config.toml
encoder_arch = "resnet_bottleneck"
model = "segmentation model"
dataset = "rendered rooms with furniture"
train_examples = 72500
image_size = 48
crop_scale_min = 0.8
horizontal_flip = false
translate = 0.06
rotation_deg = 5
num_classes = 17
encoder_norm = "batchnorm"
encoder_activation = "relu"
encoder_depths = [4, 7, 4]
encoder_kernel_size = 3
encoder_stem = "deep"
encoder_avg_pool_shortcut = true
encoder_widths = [192, 384, 768]
decoder_norm = "batchnorm"
decoder_activation = "gelu"
decoder_widths = [64, 128, 192, 256]
decoder_blocks_per_level = 2
decoder_block = "sep"
decoder_attention = false
decoder_upsampling = "pixel_shuffle"
init = "kaiming_normal"
residual_init = "none"
optimizer = "adamw"
lr = 0.0032
beta1 = 0.9
beta2 = 0.999
eps = 1e-10
steps = 6900
batch_size = 128
epochs = 12.2
lr_schedule = "step"
warmup_steps = 690
weight_decay = 0.1
Rows from block 3 of the encoder of a small segmentation model, named by matrix and row number. Rows with one number belong to one channel. Each number is 500 + 40 x the weight over its row's rms, rounded and kept within 0 to 999. All counts start at 0. Numbers have three digits each.
After each channel's rows are labels from the 100 images, of 14976, where the channel reaches its highest value: "top examples" is what is common among them. Only what is clearly more common there than usual is listed. The data: rendered rooms with furniture. In brackets: how many of the 100, against the usual share in percent.
# convs1: 3x3 conv (encoder.blocks.3.convs.1.weight, 48x48x3x3, each kernel summed), inputs 0-47
# convs2: expand pointwise conv (encoder.blocks.3.convs.2.weight, 192x48x1x1, transposed), outputs 0-63

convs1.5:487514406462515465402471513459482494549479437517510439414481512449480485502488502509480507516512541448487465486565452571478511467506459413516504
convs2.5:586539477526587498552488463499532535461426452510497557460509544498464478513511491492484501545527522499446549491517525436511483454442529532471556494459481455467458505485488490488519514550580511
top examples: black walls (25 vs 8.7)

convs1.47:489548416441464463462500550493458477493516491509491428529404512544569475489499442478439504538517516520500415519576519503513507459497539545494449
convs2.47:471469447472465480505537461467477466518576516542569552474511523564425499547544484484517528492523528456454474457543530508491495493541550430500464571507568486486397520538469537453556550490528479
top examples: grey walls (36 vs 8.3)

convs1.41:423476465490496490462505529541473407503594503494478468521493490497521516518396546580494571515487436502454564511500512528517455465502473471460529
convs2.41:435504486485489472542499452488503458535418393482527479431477470535469491452502493481489526498585477469582470502491487438457482441498524558568593567558526543550438484506505451558499510453503452
top examples: chair (40 vs 15.3)

convs1.33:527429483506499468531477461582553490564486459516497512467519505450526548531482469531439429429503428457460491491479491431501432519422497482468491
convs2.33:533498541467504525445466562453443526545465527580525507458498481500452454461496538517593548453490533546493423488489493511564554470455537505503521431501519516451486524560510443471517487551458456
top examples: ladder (38 vs 15.3); robot (36 vs 15.3)

convs1.40:505493451476432472499525533413502478517501508528538439458489517497446439496479477519508527561485482438492501467443486559407456508467396530466482
convs2.40:489512548491515479604479547500488544485465513526450559486470465556508513504448446525421497492483537560517550497521551466527487516514541536461488397536489501494491557439426554516519467528493490
top examples: umbrella (46 vs 15.4); table (42 vs 15.5)

convs1.39:440500489470499433540475500589526432526540501442533437501570499471478510438556480519500538504502501480500494414471515568530504563414495503488485
convs2.39:427549503506544496499481471474434569566554573482559566536521570459511518521539572462535533503487549488391496506503448507543539475506554452396493528451561491492528521537530497476524442516504488
top examples: lamp (37 vs 15.1)

convs1.13:527524503446496411552473495556436460472527490519481473518486449514502488464518409501537579505514517527502487421407477546471530514510503507504415
convs2.13:525410513503504476442544411574445510502455499488518442523491488441510569483471525501517504461521504550510494527572561495575534543438512508506456484487492462479497527505502547576396507507537491
top examples: arch (33 vs 15)

convs1.30:470451483474512451486524489507481493511502478482498476516465538505502491591520491538433460481492471475471533594473539401464455412480580436484529
convs2.30:434459519496523532441458480526522473496491451495476489482423523475509551499447516485459558509394463540577490468504488479527473421431525498481520526499558534583488518580480481516418492509502463
top examples: umbrella (59 vs 15.4)

convs1.21:466455473440544418475500451555546477564468505472465551502528548492518538575529509548523477464491529528530528532501478487531483474512523512369465
convs2.21:474504517500565482517474497494501471519525419543481512490515478509532426389503584482540486446514487556557461444564496496544456470520529491497546470488521570479446543549481428518553509550469471
top examples: lamp (64 vs 15.1)

convs1.2:475470435425453496464527469486479464472551414462521490461437546464467504452511514442563448535477501495511462502470486451477471421547538475468558
convs2.2:549530476489437471456514509515527488429485510482430495488506422496457524431558546484474504511493489543508507484531452476432487460529423501521513519517511546518521466499483499489525536480439581
top examples: arch (42 vs 15); largest object: arch (32 vs 8.6)

convs1.20:496452477475468508501555468471469572430518478439486467472523494486404518401518465519521491490394492447544537458507458454469498465528483498475498
convs2.20:600491465481488564480491454498415475479483452428520468480561497455544586459483508445545480467522547522507507512454520495417492549424505598526442485531493465488513550415464481545482463444509498
top examples: barrel (74 vs 15.2); largest object: barrel (58 vs 9.6)

convs1.29:493504521476455527489508448506495586550525562463564578476512526479490553427500465436528522554526502485535500473531427468423544500533513559478537
convs2.29:487511506481517433479494516512534510551497495463461528408493484521538533431510530521544490435487568617490431494542563519529467539496581535475419495465532449468505505488453495467502519474460587
top examples: robot (51 vs 15.3); largest object: robot (33 vs 7.7)

convs1.0:493513504559528492629439482537491453564493483479493504535523488479507480508433518510512578522475491546455494511455517453538530442497512453589554
convs2.0:479434472499464445560425488553418580529510535508484495497472513470487500511512544489533529575415563500462474511414448474498525562491526514453528527484534469562534551504478482487493504537534492
top examples: dog (33 vs 15)

convs1.23:475516510581561490487507498527490502503518539489517448466474493515526500479548462603483544533552568503532526514559550521557517475475467489557384
convs2.23:476520502459524493492478451591515470457481431481516496514463504477546495538500518491487546423491462480480438443498509398540463520477530509470512467472514393534459476473467465472543415529469489
top examples: flower (65 vs 15.4)

convs1.35:481494503497446483502446510461470494557469461505433396420519480588446477498493487486525518533426508486473516507468470560522444532501469447448451
convs2.35:492517546549478458524536510478502456566463491547477499489483500581435468499475492496537476442457551499500492520430574476456425538538491503475533525454530483498439481535403517503487504457527433
top examples: sofa (42 vs 15.2); lamp (38 vs 15.1); count: four (38 vs 18.4); umbrella (34 vs 15.4)

convs1.11:435468565495454473501478448516437524512487573466461498502463441500506435531516408463475490540543497487495486501487484556491541468471547549445407
convs2.11:452511497533532531511506573502480493458524558483518529482487591489504510492576520543496461471510497497483515448483481560488501513517514426473540534553488553425503496393567544488522540503543514
top examples: count: four (40 vs 18.4); trophy (37 vs 15.2)

convs1.28:501534453459503455508461524522511434485538523531471446531519504588458520572533488471498611524486457578433536567476478532482504542494492501464505
convs2.28:421459523546496522538560491506493534509421520421478488442518440535502536461455465513467556488541492511537531487471502532482465486511487483565502565598465495534545448473485483441555504557442567
top examples: chair (38 vs 15.3)

convs1.14:543457452484535490484463538530519486447481478553470463506457483482541423449502461475450379515508470489512516536537506487475431552472551488442433
convs2.14:421476563513465481489516505488523518510448423475474501515497542508478465521473498571564536513428461508447455495487499529545544494491492435450489509546474512468542477456538478496442503543420477
top examples: table (38 vs 15.5); chair (35 vs 15.3)

convs1.10:439500508492428464507489458501441475523445523443465486470445512492417447469519455546481555498499493488430488467482519470488571527450473441536416
convs2.10:490449461543533490514437540459469487567484509530498572462458505568506401525481490508523502514474538535551555542400506482423488536478523507429482497477467518465502598470485524501499496492522485
top examples: table (39 vs 15.5); ladder (35 vs 15.3)

convs1.25:468493402508501513571540514510508487542551462514525574589534547553436493495475459545451499486557509439465547523530479455495519534465547516528468
convs2.25:527486600455457558457475445473504513504506505466502566445543486480452440523535531439518445515527514512494522502528423512544554542446567538545480455521515512477492435498474487495436490499476479
top examples: lamp (40 vs 15.1); largest object: lamp (25 vs 6.1)

convs1.16:469431523509477503425462525490455477444519565534516456525499506490535509533435467482509527532499516503465545532543490538495418612479468530440431
convs2.16:489485486542504518422513484528504489548517477511541572514480503520527486569531428562506583485442496460515489443507521455523544486576459468544484531589569525557466469464494492479520413501452528
top examples: trophy (35 vs 15.2)

convs1.37:464587486506457532545513527524485534539583501523553515537428482534503525436520490468512568491459484489518555431488536545462550452500460415498488
convs2.37:473481579500516520484516442522519476508409457456458576479553463528516522496438480558362514498494516489575527482501547484484472477441469488519557484532566562520474515487482578451532508466502525
top examples: flower (82 vs 15.4); largest object: flower (32 vs 4.8)

convs1.36:442511470490513503529420418577514544503446494491496493493457489491536491480463486544422496493498565499458453478583544400491487514496520500552452
convs2.36:469445470472510463485533525495449450555454435512489474402521519485446481500463547492510634450477496479547533493524493518530486503548449510484507511469475456497363491464533537437576535445421490
top examples: trophy (59 vs 15.2); count: three (42 vs 20.9); lamp (39 vs 15.1); largest object: trophy (38 vs 6.9)

convs1.12:518546522504487590552509492470532525483504424474481458494493547507442492363544487484535514548489530530539540503550439445529507544505490532535534
convs2.12:495478481526474491571470457476484500489481452479473496518448524599496457435518508459533436438532535556529454424482415478500470603530533552466515492393547426460491483404516484478471607452481509
top examples: robot (38 vs 15.3); chair (34 vs 15.3)

convs1.3:481498482455527469527411503590580436550480475469515480509485507562508487530473484462444467466555498483482496521511492559532541515524500430399511
convs2.3:486489506519555571490499532511501484521472571476419529469450457430420453508482518499580534546486525499485378546499467506533431553528459488538478504427563536500534435524477443458481547526485521
top examples: umbrella (41 vs 15.4)

convs1.7:511497463552502462497428482447519440513459505468461478432524489509439482466465484498504508485487521489458540441393469553483464484485481475475377
convs2.7:566508548476499566491487463505506528535598531506517482542470495581535455571494549489483491552472457526526507516536493518524423502447601580469479479516441562504517469550534573486492492503445485
top examples: flower (39 vs 15.4)